From a checkpoint of a small contrastive audio-text model: text encoder norm layernorm, trained on synthetic speech, music and everyday sounds put through simulated rooms and audio effects.
Rows from block 7 of the text encoder, named by matrix and row number. Rows with one number belong to one neuron. Each number is 128 + 32 x the weight over its row's rms, rounded and kept within 0 to 255. All counts start at 0. Numbers have three digits each. After the name is the row's rms in percent of the matrix's.
# fc1: MLP up (text_encoder.blocks.7.mlp.fc1.weight, 384x128), inputs 64-127
# fc2: MLP down (text_encoder.blocks.7.mlp.fc2.weight, 128x384, transposed), outputs 64-127
fc1.101 057:159149165145085120137170171086171098099106147155137090035135175117122147127148121151154086142128068154097057149126138118107136110085145155156026130111108121112150172141090095082115125139117106
fc1.102 076:194115139143150124151149132103152091106143147132115180160135088126078148023065199166164141138151070125129113063137161114123125109113078094129105105146164107124152152133143104120147124116123110
fc1.103 114:114116162118119060102161127142147121068130184133110145128134098123113187119096140157175094176137126130128142113149148075055136127118152125195107142142135077101156170176140102129142114109060073
fc1.104 104:165121176116114089085152133144156130085125191108125153147145110107114194120114151167196110158109111100135144102136134061077119138134145109163099129138123062104198166142125079111157137119091065
fc1.105 060:138141154134188121139165084119144114106130148108135132212146034098147149037105138210147127142085050111144053072129160110121147149121106158148142128101197104160111150134099085117142136138116098
fc1.106 113:153130155136132090088149125108151129087119183108137143143121103121094185109111189189180061158105112124118127091147134072078135162108164118169101139125118069107173164162125095112181088121086076
fc1.107 106:152125169134107075080148138138153112089109187100110153130108095095127192125115146188191096153117113141127143101143127061064114102121152107166096120132118064099178158142127093103148107112079080
fc1.108 121:148132181128115086080158127133154116087135196125114159139130113114104199119109160161196105166122100145143138102132128056070115106131148101168101134137122057118191165148116080106131128120088067
fc1.109 129:137130178121128080081156124125152119087130196116120165131138109111114199117105158166197109161129099133153139096143139055069111118120149104174098147139123058113182161153124082109140125112090071
fc1.110 063:202133157135022108071129123132147120120121146103112081117114179106118146134122120175154120148124161146125104091141137106109142156136135122144016159119097104055135133159063134154173077089110127
fc1.111 087:096092189126129077120172128097179106082132184149113136137146105151091182105099147126180092179151125119119155094150151084081145124158144122186095147139157082100165173176134102119158122105080086
fc1.112 101:162127170115109084071148139114143136091103189120126156134116096128118192118109144166185106171115107129133142100141124058065111109147160099163095122125122061102193151144118092097142139111085069
fc1.113 083:091127142173132077134164077107162103087131150167127114110125135113079151096095144124149092158137153162140139153163161114087199163085076162189107176132157115082117161178149118151157084126065079
fc1.114 105:146135176118116085071146123130152132092109185092124159148119119125122190124126150170182104153100097110125135116141144062072107126117139088165095118125123066100196151144124091106154139120092061
fc1.115 149:132131173126124079072165126131154112084144197127127176140143114119109203120107159153196118167112091124131140094135123053062117120120151108176098139141120057117181165154121087109135117113084070
fc1.116 090:142148166126117095089145122132153070107141182133151156111124132114102183122120137141177106148110096117118125133154149068086108118093142118159030113153138069103211156139121093097133139126103072
fc1.117 074:089135158152116105158147072147156122093085141125116064175099163151160145104040115139158091144126133110090052101186135119107159141081156132148084134116152119039109155149172108129149100123102096
fc1.118 107:121105174123100075091163127142162105084144190120118139140132135098109188102114153126182097177131112166134174111151142074064123123109156115175061152163138073105189154161136102133155145110083078
fc1.119 081:186133162142162124078161113144160155108119148099125098155124074122130148055126152159144126190113104101135115088127189112119158161120094104161148134110081110138109148138153076121178099084120104
fc1.120 055:156144139133053131154124179129128111131115135103127135132137186120126134128148154192145126110129038105125109069136093113129092124132140118121039116125182108133255121116118121123096155132133130
fc1.121 057:153163153104053105132138069113137113110123135140175101089131167119175138067153115058132086144133169163125193154210043119109115113137123145139047175118098121156149126133167114088069157132113135
fc1.122 128:131113161119115067075157128131143132089131198121105167137142115102113204118104160152192108166137106145148146109135147051059119119134154106172103143140118056113168148162134096133141114116070078
fc1.123 122:127113199135114080085164127128156115088122193116115161147116131107107196122113157152190105160128098142126151109135141063067112104115132100181088150142138066107198162157127094108142127124088075
fc1.124 060:184119176163164122142183108119169118101099155124136089080101069155180153051147149148146141156093131118116099061111127117114156117094062133182132130103161114126113169148089103073196125130116113
fc1.125 125:143117171118107081080158134144154116086126197108119153150123120112110195115116167152195105175135104143137152101136130063064116117125162100168086131144126063108184156156127093112149132118083073
fc1.126 096:187139180156123091095165129119172131079120176104136138122122114123126178105110172181179090162124100108131102101136144080082138140122145126169100127110127081105164173152138068099152111108091079
fc1.127 119:137108180136114080078161138142174119080115194110128149134113130121114194110122160141193109167112105127128155106142157066062117098121146106175073142143120068111188163157123095121148131118089082
fc1.128 133:141122194114119084074160133125155116083133194126128158142121116117111199117104159156196104167117098148124141107137127055073113120119153098175093145131124058117188162151120083099126123111091074
fc1.129 085:167141148155137097127179103118161122089094157108159117110108108148101158105083158152154091168106128140148136126163161109097187172131096154174115132086137112077118167167136095120176068122088066
fc1.130 120:145143177132127082075153129139156115087118194111133164148131121106116198122116158167191099154115096131132139108135138054070113137115142101175107137128127055115182166149118071106132122124086070
fc1.131 117:137122209151125082090182123117202119068127190110115137113137120112127191109120165157191105189137119129139137095120139075078133127125139121189118150127108073122154183168124095122160126095091099
fc1.132 122:147138158134128089083147125103151120088131181119139146143126103122097184116109183203180059162109110128109126093147132073078136178104159116168109146117109072111171165168126093113185087122086082
fc1.133 066:113135152151177118128186084158158114093131157105120077129121039125078156053126083181151123170125100130116128086117149113109185134112173107159151123140153108125107170146184066126201118109109092
fc1.134 093:154126168139116084083145128112152111091121187118114166141142114112116189104114154186183098152106102110131136107137147063076111133131132117160087125157131063098203162144117100114147138100090063
fc1.135 067:192091149139039105076150179147161125100131150137091078086142183112177153110137149119160110159132131139131107127134121105098137097133091126149049147142072108043153161151117106102179096098111111
fc1.136 055:186142118114147117067124102093116117127165129164166144126153095123122134151094146117123101138137119153128113150135141113117155130126126143136125137135091119032089122137215112092158053121112104
fc1.137 123:130128181128108078075159134117165118085136196121122155142130119113115197117112157143191096172125101136142148107142131055071117121119140107171082139129121056114199166162116091112136125114087088
fc1.138 106:147114192123115079081154132117160145085112189103118164147118113140125192119114155180188088168119114125162144104136121060070106112146157101177103132136128064108182156149124097096144126105087072
fc1.139 090:162135141153157113104173092116153101103152153147129152079160077095094157112132142126143104151115069119121143150137154101100196117121151155171128127130098103102118165154077078088154075153098077
fc1.140 120:122117176116114075081167129146154132089130199108122159135124121132108200114120164155191106154110106123144145105149137060059123120123134109194095143143127063100181157160121094123149123128083082
fc1.141 107:141141180116109079081162141130169110079114188127131152133121092113114190113116153181186101166107111131127142102148125065065125114144143113179091121137123066095187165156126098107138122101079084
fc1.142 104:157125177116107086073148135115152115088117191127118161136113094116117194117114144168190106167121106138120146107145126056068104108139153099167091123127118058102194153139121096096140136113089074
fc1.143 091:142104182140110080097174135128172118084102179101128140142081120111146182113116148206178079156108122160130137121142114080080135120137120135179109126133133081082150163156139102098135104131086085
fc1.144 105:134142157120084067097157156130159134078104183115124137130119124153131182132133150154169089153125129103121129103135144076057130126140148108185081124137133078082177164173136106127139119115068088
fc1.145 103:139123172129116076065169119133172129080149180107122146137130104097113183091092142168183099171114119136149130105160113069077146137108179117175084147181130069122154172177135088112130111107080090
fc1.146 073:211137161139044099138138079131147147105140154125111084127143139153140147116137114155141063151126181106143132094153089116099145194102142159147121145122160114125077137159134128064138069112099120
fc1.147 104:163147168118113086069151139126139112094110195113130158134126103128120195123112142169190109157102106116134141108140134056067110105112154104164094122129123058098195153143123094102142130113088073
fc1.148 105:155125172115120091081152129135139121094116194120112161141124105119111198124108160170194106166128104133135143110127135056070116115123164095166108126135126059113203149141120080113134135123091062
fc1.149 055:191129144142018119119137130131155112122124146137119067088122148153096141119153135176139116150135166129137198116111176120115135153096108118138066140122113115114135131151052128167190120102120133
fc1.150 100:126114187130114061099156137095168105067133183125111150139131108111132187112096141196186080176119121137137141101153112072069125099149152114168100132144127074097167166159129106089135109105074089
fc1.151 119:144119171129113081082156134120159111082119198115111157138130112110109197110115153148192104172110099138138145095139133061065111109135149110168083136148124061111185167150118090118145132110086074
fc1.152 104:152132182120113078080157136123166108081114191118122162135126099096122194109112153182192096161102110141133141108143121062070114115142143112176096121137127063099190157158125102106135130108080078
fc1.153 058:126119133104114119103145141126121132123129137118127118096113142117153137120152139079120102142122155124111105184149100114118135151116116110140085172106174116210158130127117101138109162142120129
fc1.154 101:124120176129104076106198129125163124069124183146140143161133125128137185121113127194179076152092123141135138119140111077070147120144105131192110127125140080086150161151145096090144095133079079
fc1.155 067:103106126141095101120144151109138130105142143130121091049160161112155142100133142116140057144130115147127140170149194117097175161107215148143109147134092118039105148156103133160147048120092081
fc1.156 088:188124174157095091078144143132161127094118176089133135121120122127123177108117181173179100153117114118138130097140131075084124145122151116161089134129120076089172163151137091100153094102095086
fc1.157 102:159126165119102088070150135139154100099120191122123156142133112109118192121119151174186103157112103118127141109138139057069112136111140107171085123136117059099208155147121093118138134113091076
fc1.158 111:115125149122060122119132156127134059122123132118125145111124125121070132120129147108142115135123142120120111120218039122123135193119163114132140132128144116124151113134115121021088042114118119
fc1.159 063:229116156137102102131136091103152140106142140147120140076121185115058145140055141227161113144124131144149063133150116112108148151145113146147062164112118113025153143152118127112114109108102107
fc1.160 124:147117174149104080078165138134166119081115194103126146128120125107115192121119168159189106167108110108119132098132139068067124111112148114178094130127117067107174168165131094114147120113082081
fc1.161 071:167120138137021118048131133128143150124126148137118079075133176150121144124155109188141117141121115117138161124149146107109125103106130106140000127121105107078158137144183124146195089102122125
fc1.162 118:125122190125111077088162127126151111093120198110121152146111128120095197128119145144184099165131095128122160107137150063065111103109127107181078139136140067107196157157120093120156136124086078
fc1.163 135:142134173116113083069158134137156108090132195116125164145126113113115198119114162159196112168128104134135143102136130056068114113122159090167095130131122057113188152155126084104137124114087075
fc1.164 107:145129170134117081077144122139144120095133189112129164144159120109102190121112138174187110158097096102125149109133144060071102127136136100165094118146120062090198148143120092121165131114088060
fc1.165 061:231090140113140128081127133145137134126124135093086173135168161119121143011106158167151138134130039113115176139224168103122115104150118125128117165145064102104145135133113124109146085090131116
fc1.166 072:154152188165145094125150094147145102085142155101117138127141096096165153007085191150147101179132149143159164078175107106107139148114136133149145148185122105167069135144125112072121123089101111
fc1.167 125:136118176126111079077158132127164112084126197121120153145128112112108196106120148144190104171120100145139150098140134061060111116125154109175081131143123063109196169152117094123142133116087075
fc1.168 119:100120165152116075095186116126174100075159188126103145145144122101111188118110150151182096160156111144148141098134148075066135120120156113184084141165143073098153176178131101137154125119074081
fc1.169 105:158120171117113085067149135112146112091113188119113161138117102116117190120106141161182107177118112128128141103146132061071109101132159098159085120127125063107194156144126091095142133107088072
fc1.170 086:123108179126094070122163134120164112079082175111105099135108131118134171094136165170169091170127150085091149084137162098079159148143093134189109154130146099104154172168144114159156144117080088
fc1.171 104:135144172100094071096161134136149116086103187095123149135116101126123188123129148157177081159106115116130140108141131069062123126148135109189087122137135070093185158163130096113135120119074080
fc1.172 132:135117172140104077088175132139180110081119196113115149127115113115120192116130144138191103163132108142144147106147133071054123113120144117188087138147121071109180180166128096125150113113080075
fc1.173 100:159143162126089079088157145130162107083106191101138151128114109130126192127119146156184097157106113118132132112135137066064117108125149104168076112134117067092203168151129097104135126114083081
fc1.174 101:154136175122122082074158131134156112093128192126133163142124115131117192119115150177191103151120105124133139117135145062070120138121132113172095137130122065104202157152123090121141141124086064
fc1.175 122:135134190145137076082168131123175108075149195124123154127158103109121199121102159171191116180140115133146139095131144065068127126120151122191118145140118065119167170168119095115150120101082087
fc1.176 126:127129183127124069086168125123159128075137197126132152129129114114110198112114162170196109172111109131153138101142137063063121117121136092198111146121122065112168164160132090120141124107080084
fc1.177 101:167135169166110076085157144108164118072130190121107151132127113127115191111102148142191106171098119138135112110135128070070125110124130127168071128136121070084174176157097104089157117104085075
fc1.178 051:210128119138153120123127150124113111133129145127131211212137105119171140038116212090135151112125102142134154092169128098126107115108088123129073106142207091144184122121084130153099150145125124
fc1.179 093:168144148120104052057131170081142127093117151155148142138110136118108154096049152101153100211121164155118121138174108098083174142134138122143097175133099103093113148188095130119161102061076108
fc1.180 119:118122187127102081092178119137158123083131196123129160143123132107109195121109157144190097157130104140135148108128126065067120103126142093186064134145137068104195173162121094117130131124087083
fc1.181 126:136111177139118074091163124140165113070131197109117154130115105105113196116120145146196105167137104151135150107147142066059115111125147111180105136145121067112169176152117096121151113117077068
fc1.182 099:128111177105076078087145140116155137098097189093119132120105145156129187121131155149185101169109127112123156096135149070068114134123126116170073158142115072111220142162143107146140146106091091
fc1.183 131:144136179123122083071156128131156115089127196115121164134129107115106198116110159164196107163110096133132138101138124055070112121123154101175094135137123056109190155149120082104131123112088071
fc1.184 083:170130165158120069093157160133152086076124185116129135142135112111136185115113170171182104180115123120122101085123141073072131099112174107169100116126132073112165154155139105102158110093086093
fc1.185 066:095134134122075086056131182115139128109150144122123095129136152124132144139090147081139101172138202126118137146137142112098172155117211131146118186121089115051109134167129136139160071066092114
fc1.186 047:095109163116113113160156219135148136108125154113115115158118142128063151109121122152155109146127147124118040071134144110113139162128168103150080131145221104145188155145000111139134142118113115
fc1.187 096:154149165130114082081148124114151095089135185138138157151128115111119186113112150176182090162098104127130124116137147064078113134124136119159090126149130064105198163146112094109152132103087057
fc1.188 078:105133130123065111147157175120138118116108155135129120139128159121132150106144119135144064124118064129112158162142184105105138177139132154149050120099178103117206155141051112151113136155106098
fc1.189 069:190135152148125110137145127139146146104165146112097198085136152129084152111078195109166115132184076125165116144154104097109134106120217140143074126149102095015149146140116124132129111140109101
fc1.190 124:141115196130122081083160123134151117086117195102106162149125120110110199117103161167193110168129100136136144105140125055075107105121145091171114141136120057114176164150117079099125126105092074
fc1.191 110:147122178134120078085155134138153121083109194099119154133105116116111196112111160170192104162107107120135130096138149063068110113114144094174101138139128064106188156153133091109148123106083076
fc1.192 143:137124180131120082078164130139157118084130200116126162146125117113112204119120153155198114161123095142133143103131132054064108111109144108180099142128120056110185168154115087108134120117086077
fc1.193 105:109132173127118063094161119127162093067145184130128146137131113098109186108082143160181091169118128147147137114146126074064124114116164104182089131163142075084172159167137109119146122105064073
fc1.194 104:128108176103102064080152140154145107078133188133108153153142129133121193115094169152187106169152120140125147104137129061063102110124172090169097144137136062120183145160133103116136147112071087
fc1.195 121:139118165117118076082150125126149123087123200119116164143129111116104202113107156155194108171115105138144147094139127054060116119132158103170096140143123055117182152151130092119142133110082071
fc1.196 094:093132171140135060137181126105155110056142170148128131136144102129095172114072142136163091172157134139146130108161152096074174134148158137196114150126160098109129179189146108141150108118054079
fc1.197 088:104114180128079081121178126115170114084110183126128111122146138156120176107123156126174082173134142095152153089147159090076154130167111153185077144124152090097160178171137101143150134120077089
fc2.101 108:118197121110169105128110105144137124148195163157161154133205117159108179164155089091148164101147053164145137188111109117150115153160134128140142109189128120162089115181119170140126148158127149
fc2.102 160:174096094077086105141066099103092096109096125087097082140107129097199101124157107077098113085100107100110121151131088100084149111122166118104063067123153087090155079097124099137114128153097123
fc2.103 084:124154120128113079093191186171161105073146167174159179149136145128120161138158123170113123161189154175126072096126162133119181091146125146193128156161078098119161170173186138176140103137085093
fc2.104 060:116157117111167072115121158130126106079125175131137176203094091111166142108091148101130108133144151123140091108168137151098150110103152145146138169161133120175049123126101113216168121119090153
fc2.105 141:125133127144133224150155132149156147186119097128143150071111166120092088193123107130142149107168096158143130179080148182216144108145135107080108098118145152134107177116117130149167122130200130
fc2.106 088:132122109152112112143154132121164135107125159128138144154126124121139136095122161196103014172150102137143119126112175122111163228140152125127071144127125156117140158125153135117153126098112136
fc2.107 082:133123124132123084113164184220145097083166152162129174184160134115136137122109147152108096164166116155144082099179158134099148130113153131168118196153104104151114136155126135166162105098073110
fc2.108 066:125137131117137098117130130139154113076135179167153115177132141120175127120079130109096110192128145121103071117152160125106162150068170153143118204139124128120066111169130140161216093077079129
fc2.109 057:138112094118149111104121133144143156068128172159142127155135123123190111156090153150080104169135111129126064107134172128112176135103167156119094195142097159117054171159133104193176117097087132
fc2.110 151:083163119169127106156163136174132134141158194178180120129142139190153165104152121123124121079147131172167142134129133171147151122157161170199125104210110131132136137141105172135090151177124133
fc2.111 099:099135127142113048137095124122108096099121173142145141145110122147076179133096161171131075142112170126156120087125153116080122112119131145151166179142119096121180137132188138137123121137085140
fc2.112 071:113099127095142085122151183151114103060147142137122163190132108128146114112096141140076078175117144144132058107182150134108184152092151149131134189149125111179051116141109109193195127095086129
fc2.113 132:090148156116133094215090110113133096152128151088115073193145111130154136115065147129166109177081130088122146062111092083096073177077165099128163184104120119190124077165129168084161117071111151
fc2.114 064:134109147146167077097146168154128086059126121137099172174107083131167142116096190129127104168126115108158058100165157124087150132113147128148163150133141103167080098100100109177149103113097123
fc2.115 057:115097098104129109140141105133117181054134140144123125170124151134180134149058125111083104188148119132136072128143174182138219143120157174138112172145112153137053164128138125193186135100088143
fc2.116 089:138102161153139053131131161128112126072114133119084169156115103111143131092110174184140059157130122102141103082152132119073112134105161089136137130132134102152106121106139096158126091125099088
fc2.117 181:138114130147156220108184144132177144131097092106151160146080124087108087121128122127147152097203101155129122150133126185196144089173097107085094120105131140098138173092066090134104139149183137
fc2.118 080:088166147111112070117180116130157101079148188167165111166140113131122154143094181138108089179145195149159108055156134131111165159111171166186187164153109124144144127182186156133143103125057133
fc2.119 130:065139101084076113112094183139090090129158129096124193076154192138121125176127132122102157090099126126071172223147105133107151114122103169128128089155076101152108111128143127214170147159073125
fc2.120 088:125140102202146114115072111140085134135169138156145130122160101197135161113113094122115152071051133148167135179051124141127141114128132198142164079184117129102095133114125170120113140183135128
fc2.121 102:136116094137133142140139118159148158127157082123100156149159128123168126117132074083116188134128078119135130136112164123133162121123099140112105114111138153119103123134165118141125138123133112
fc2.122 078:172182152159155130137178112170204138102163180166184134157159116141139165143094166133131093178178120195153122119135139161174162145155161159165128192181095152124138136199162162131144105117102135
fc2.123 086:136121157150090068127134082128165107107136169127142124174143115131148155135096164113133070171104151101122123108133170072069120140102130149169129181104147132118129140180146128085179061075084113
fc2.124 148:117114128083097192108156166083126125130088101071122141161084135093166090113159108128123209128122135104072135124150094170176154101128117120098121096097132127104129128150167101140136123133152158
fc2.125 074:140156117093135075121129131143158117063171171127141139175174103127145135125078160136085082185134134127118074106173150078087173137102183154145138181140112141151079125189133154174198087093062110
fc2.126 113:110079122163162118088106153124149149082079090070076158137082117073150105118099163126141116144155110095130103092139178109075113102109132116098114185097137150152140149084131077138131115124119106
fc2.127 072:110131081137139094145130111130165132103140143108153101142131121100126121152057187109060069146138168105103128080179168093108148143089172192113143176107093177113133169137160092139180104090088141
fc2.128 067:106134144128121113106099112154123077076163157124152119174165120134170145165073150143063067160093131106098099119149144112091165142089134173132133169140133107127100102181122134126220090101051138
fc2.129 124:076167128102120042110095136083122122128128215123170144152135112141129181135116146121137125163095139123103145102106112075067121154120131136174160174174127128121150116150107146124144163112087141
fc2.130 053:143145133146138096134083145152129101077118165142145152173095096139177158123102161112120087175130111098108070103130173151111101118091185142139142193155133104148086125094078115163166100107097115
fc2.131 077:070161098165153114150160116147182148110144174156154111085143154108129153165085124110079115158161100099146104140075166101083196161100144190186080215118120146073115148182158161166211141108139155
fc2.132 091:131129122167102112132153129120167138104123157132141152146122126131129141094117160198111011173162106127153109125105166124110165236136152121133082144122122158119132154123146137113160123095107131
fc2.133 111:119116082113112110111052133116088115137138137115111138125141159126118128156077097068110118067084109087126105192118121107105103112079139142100083142114171109105118135096066118142109124153109133
fc2.134 076:129136124147151085159153148161140158074153143185119172184148095140126183130098167124139105164144119137172100086178170123113172156125113117159142155165123118155054129123104103199132124129113133
fc2.135 132:102190119112137108146103099161140122147216157153162133123222146169093185158126099106133162135112083154117128145128110108138150153129110140153089134177162121105162122187155153124103158148107152
fc2.136 123:146147105178136172136125083197143126196182098184133122070174115196111162129152120102131189105135127137184099129119131178174166148149110186154132112129167119126154128137174188122109123177141142
fc2.137 080:115138106137133083126137108140148124088137174164149119145131108134128166145068152112124100191105164112140104118143170089075161186056159190149164213129112122137093130171145142153193093073082133
fc2.138 075:130118159119114093121128154176151122063167164149118189175159118134156131166077152138095108204144105118134069111188142100091151149124148097156109183140134160151074138165102147137147105108101126
fc2.139 098:185136130101138115059085135084115101166105147100133172012110169087130119129103170121138155140105073113100132134180106093114124170099123135094068136120105095066194092141202117099111124118102116
fc2.140 075:169146127158129074134130093161143090130167187157142126132167105148110169157103170132097081134102142139146150098170142064078133153133142166170108177120103106089180119179174161080121075116071076
fc2.141 084:155102111120125059108172188187121132074147154156108178164149116141118147119108134162103106171142143150149069104177146133092176143121141123171120187153116130149074138155150129182163134112082115
fc2.142 078:124113111093119054117131166161109095085173144135127165177163109139136133107075137149080085172094149125121071130187141102098160148074133151136142193128132094167055107167125118167179105088084106
fc2.143 097:104102155171128111081168153204171140080154143156116194157144116130123131179086125149124170178164113122190079107179161142102162146148116124145112191132111161117136151140148142117101086135094107
fc2.144 086:124070137101128102105148171155148141077117081123085132176111126099110105129155125173122109174179149142130093070151163125101144107153161095121140149118078123128140173117163104201133130128113107
fc2.145 066:087184120158148085157115121124165125143143194139159099130159157155151173126111158156109103153096123155137071150099127077106170172112125154150135179162123151151115157189181193102113131114108173
fc2.146 085:049132125141071072181097149115138123137116149139125171103126181148081175114151163169139107139125101169133169127149102124131108107142115125151136114159117128118166130128205150103075117129085111
fc2.147 073:095119142137126069134138168163123116069143151156116173179134102139170146104070155152117088181141141119151072098166146122103144130086162137146154183149114103140048116150113132177193086083085105
fc2.148 072:148131133127144078120163171151172118048134186149168137198128120114189129109088134129089102166146145143126075129161148123109155127082163136145138209156118135163069122160095109170191096082075115
fc2.149 186:090119122164117135134153119193109139167103180177120110132100132151145114134134090140128128048165141169195136126101125198150141141152155176141153139173104136127157141118139191154063169226147165
fc2.150 086:132122163151114092116150164188165126057171151139129179165159121114130149135067145180120109188157107120165048081165118116096170144122109120155123205127108137134089144156160134157151107117089109
fc2.151 071:105165127119133053117132136136137125058154192156163119165153113160116174133095149141106087187125158138127104102166148111082194160106171179166131179167100116123090126188156139168203116110057142
fc2.152 080:146093116119129055102165172202131117084151134164095198164146111125126142139102137141105119170148126146156071107204144123090156159120140120150121185144131126176069122149121120165146121117071120
fc2.153 099:140175126188137142152130111149127135146175118172148144149177097176107170115093053145142192119144097141169138121079136152172118119130127153155180101148111132093123140158140177141153131149154124
fc2.154 106:114123175157114058053112162168144149079165158135117184138160126162088163200096124140128179200125137134175072121170154117082173125148100119149125169158125145120133150144136127083120059112080097
fc2.155 171:121118089077141097110060145066087101155100117070111124103114124100106108086098140125115162098051135096078133132122084089099132147066117140078132120101150107128146095108124098150135132085089118
fc2.156 099:129090099168155132072131155150161176097103097083096156105096111077163105129110182118125128134156137107139100088134194128109117101111152141096132189102100174141139188098136096191138144136135133
fc2.157 074:124149139128142062118142150168134124090165175145120177173154085124154167116097155121134097166128145116159093100168149125088152150087146144161149184160118106148056111154109137202149122120098136
fc2.158 135:120130217120097124126128116127128066128130130123129200135131146124123129077119153080188124133126128119121117131167043121123126179119132123133164133123131049108127024132140125020070023119099087
fc2.159 142:148174131157140162128180108185147123138160145171179145097140129175172152104174104119135165097165136189139135136084127198182178127165104153159141112189112124145114134161148147136111151153134132
fc2.160 080:112154118127156100105151129166167132082165166122138127124161127090180137129091170109079112194162124127120088104127159084078178117101177150148099204128122143100125145163139136150199106091092113
fc2.161 177:086198134144142064137153141122134141132177179162179124121182128183108213070098150149128137104119141168117168116126127126127159151143122141215142163181126137149181144191133152149125174140111142
fc2.162 087:125159178159101091121151084144179102106139179146155130168142104124143155130109134115149073160115147108125138102152155075083110145093165143173161166115115120130148141201149145074168058104074127
fc2.163 072:149143115126130097123132146145153106065164163106152141175165116115171133124073148126078092203114115117112074127172144084087178130080157172129139195134118136150073124191122147162199097085071118
fc2.164 061:102149108124193092130117131157105110093140149152115158202120086142150151136100176122112093127122124143173086078149167162139168113134159158137158146146139087153069104114132147220146116129104149
fc2.165 139:130101045109113158169097107141099114198107103080097109160122125109175096141124145098093142053061150076116133092102153117135075126050135167088146126077150128162067166111162130167126169122150116
fc2.166 121:170194171143134086180142050142143103102177180169180123133162116179130199124078153105194109157158152142143167141126112139143143130130103126197118174169144100125069125188083166132144111112109105
fc2.167 066:113158138110148075128152126137129121063145162171164103178132104158123147137104161143082068189134167167133095087160162144108205166131174167143148170168089121128084126169163148184197130111067149
fc2.168 088:139184146143118059144156086094132123085160189143184129099166126153108176138078185137095109182130168150123099094117167107094190149106143159182150191159105128124130138200221138127171106100101132
fc2.169 078:101132122110126068106147151160123090075170150147149150188158109148146145111070147142089081185104133117125076120185146104104183149084137152159148185131123091164053100164132125165187098081075108
fc2.170 144:094115150163144061139113102155179140125165136124111146151158108115098160132083147137170113150136113093165158117134130061049109138118131126145113174098148145104184146147130127066101074134085102
fc2.171 094:109091117128133068085146176163148136073149126148093152151146121116097147130116120165128111176150154134145110098189151091073160130110149109150135197135105123131132161143143103176144114105087109
fc2.172 064:084147121135141079116176128146169144059142177139136118169145118126104131150118125154083110158183162158133104098156158155099212142176189156159126169169071143122140167188191119191182121107091115
fc2.173 075:104098082124147088082149171172128125063141111132115130160125099114167138117096130131129117152150142140122092096191141117108175129097181127122118189126088114144090154118142088189159129116080101
fc2.174 068:124115134147153048119133180151134112059127152171115211165125088132153152118095169130122113180142125130134089107172125113096125094125151093143131155172151101152066133106069094175147090095092092
fc2.175 070:097160106158131085102188159125175140075131186163167159114127132128104166148119142122077153173178116137140052110088131135096238120138158168205103194147129120095135143176154133178202128109094145
fc2.176 074:160151107157150074163156109156155107121165190176153136146158132149126157144120144139062083130094092146147110119119160102085155148104123210193080199132114126068156118198167173118177140140105141
fc2.177 095:142069102111120058112127162141110121063120082112077092149122130093177114117080118156098103146132121087111104123159138102062162111110203103118092157106114118143068135111114071166155117107081076
fc2.178 111:159135068118107140181128129114125124187133142103142094119133181127191121123134139109108122128077099090120139141086193092140074164043092160110092138102112145130147113131135139106101150104145113
fc2.179 120:164105142110109165109107121172102100145165073108087118140174141134160118070146148158131123090109112109099120083127128155145102136142091135101093103087137107104236120114171125141110133157145164
fc2.180 067:130133118131094083099121080164135084104163171142132127139162107137133160155094162107098121128110161123126129086188147070093165154110162191162155157114098095142139095177188160093131069128060115
fc2.181 067:086154140131155068139169139186168122045153166135141118163175123097097125145119131162083086172187148152131110094124159114088190143132182163153099184168084163104160177178161114178187120115067104
fc2.182 106:092132135151111107106103108152152124132139160110134163089133122103139118118081166103151091157123139100153157116202147087076126160082166170106138180105108131093173159143148154146120089139097122
fc2.183 061:142117105113145080122155144130136115081133172134149128173138131124192123135111135132078071149098134129131049113158177125112153157066174175136115205155111136130071131161125123184171129105074124
fc2.184 094:158125139123153135129129146166169111055112126086102157183110110062173108119081136149122088156182076110112088083136132114122124138136151087113108161098118122126134115127144141107115092125083092
fc2.185 117:096144097159132108144124167128100136133159148175157148136157176186141165148140129109111167097090126139141148211086130134120131119123089151148110097186103130106056135127103128116156131114135116
fc2.186 105:146119099203147180163171078185161138157118140159141091109103116155139107149172067155113127120179143152186172170096131195161122120151082139123172071147089136162112146084211130144155145120170137
fc2.187 075:135127135154151059133138150155155130073167155174109167183164100144126182129104170139146093166131105109168106094189153103090176138126140115162143140157131108162052123130084112181114113134114127
fc2.188 178:133074149149085125109123130168127140121078119106079128130081140089139079129152118139141091149163155082171144152170117145073126131099124132094126180078118141107146135082128137146147132162146168
fc2.189 110:157103124088166137150102096191137095205141097113090113069154073112131099128147107130156117109096122093132161127100146109126114205058200138096155182052102103160125104145095166142131140123095117
fc2.190 068:085121141128116103141100097155153091139152140135134143159151113157206144165095148103086089157078109105108109113132162075076106119067124148148116187107133148113114138155107137080143101075088141
fc2.191 082:141115116158157109133134129192152097091136133144121132161127129102166099114087163140105070156151115111128104084133168105103115129083148130115076193110126126119114108125148135127190088088080100
fc2.192 062:132131152140127081126126134180135109060142163159134110164142117124136119144097150141093067180152146149143116101119151110089164106103170147147118205153100109104100157174140144179210100063058113
fc2.193 084:158146167122119080122198131187169104046168166158145155124171136137130152156103165158105093194173136166152062087137130163125191143147117128177134186167102125147106123187221145137155099128080123
fc2.194 087:149165153100145120107147125189177125062187157122166149168169100079161123131100165132090120191160135132091065076148135103159168106136148112138140153128124153163105135163115144121151101106095104
fc2.195 062:149171129125141102143155117151167139066162185163173139179147122140152137109099164137091079198141113167137088095154159140150171151117174154144123189163101156150091133172142149178185109078081136
fc2.196 121:124168148149111076107141145105149111125125188172177163105120136171103195164133153171124112156139146143143097095077135122112139105126140150195129173148103101085211133156199151109140116126101136
fc2.197 125:076134138123135083140116120131132104144173144123129145124166124117085144114106171150138071138108140089130149111138151058059103160096134148144105196090134090090227133175170122122100114129087114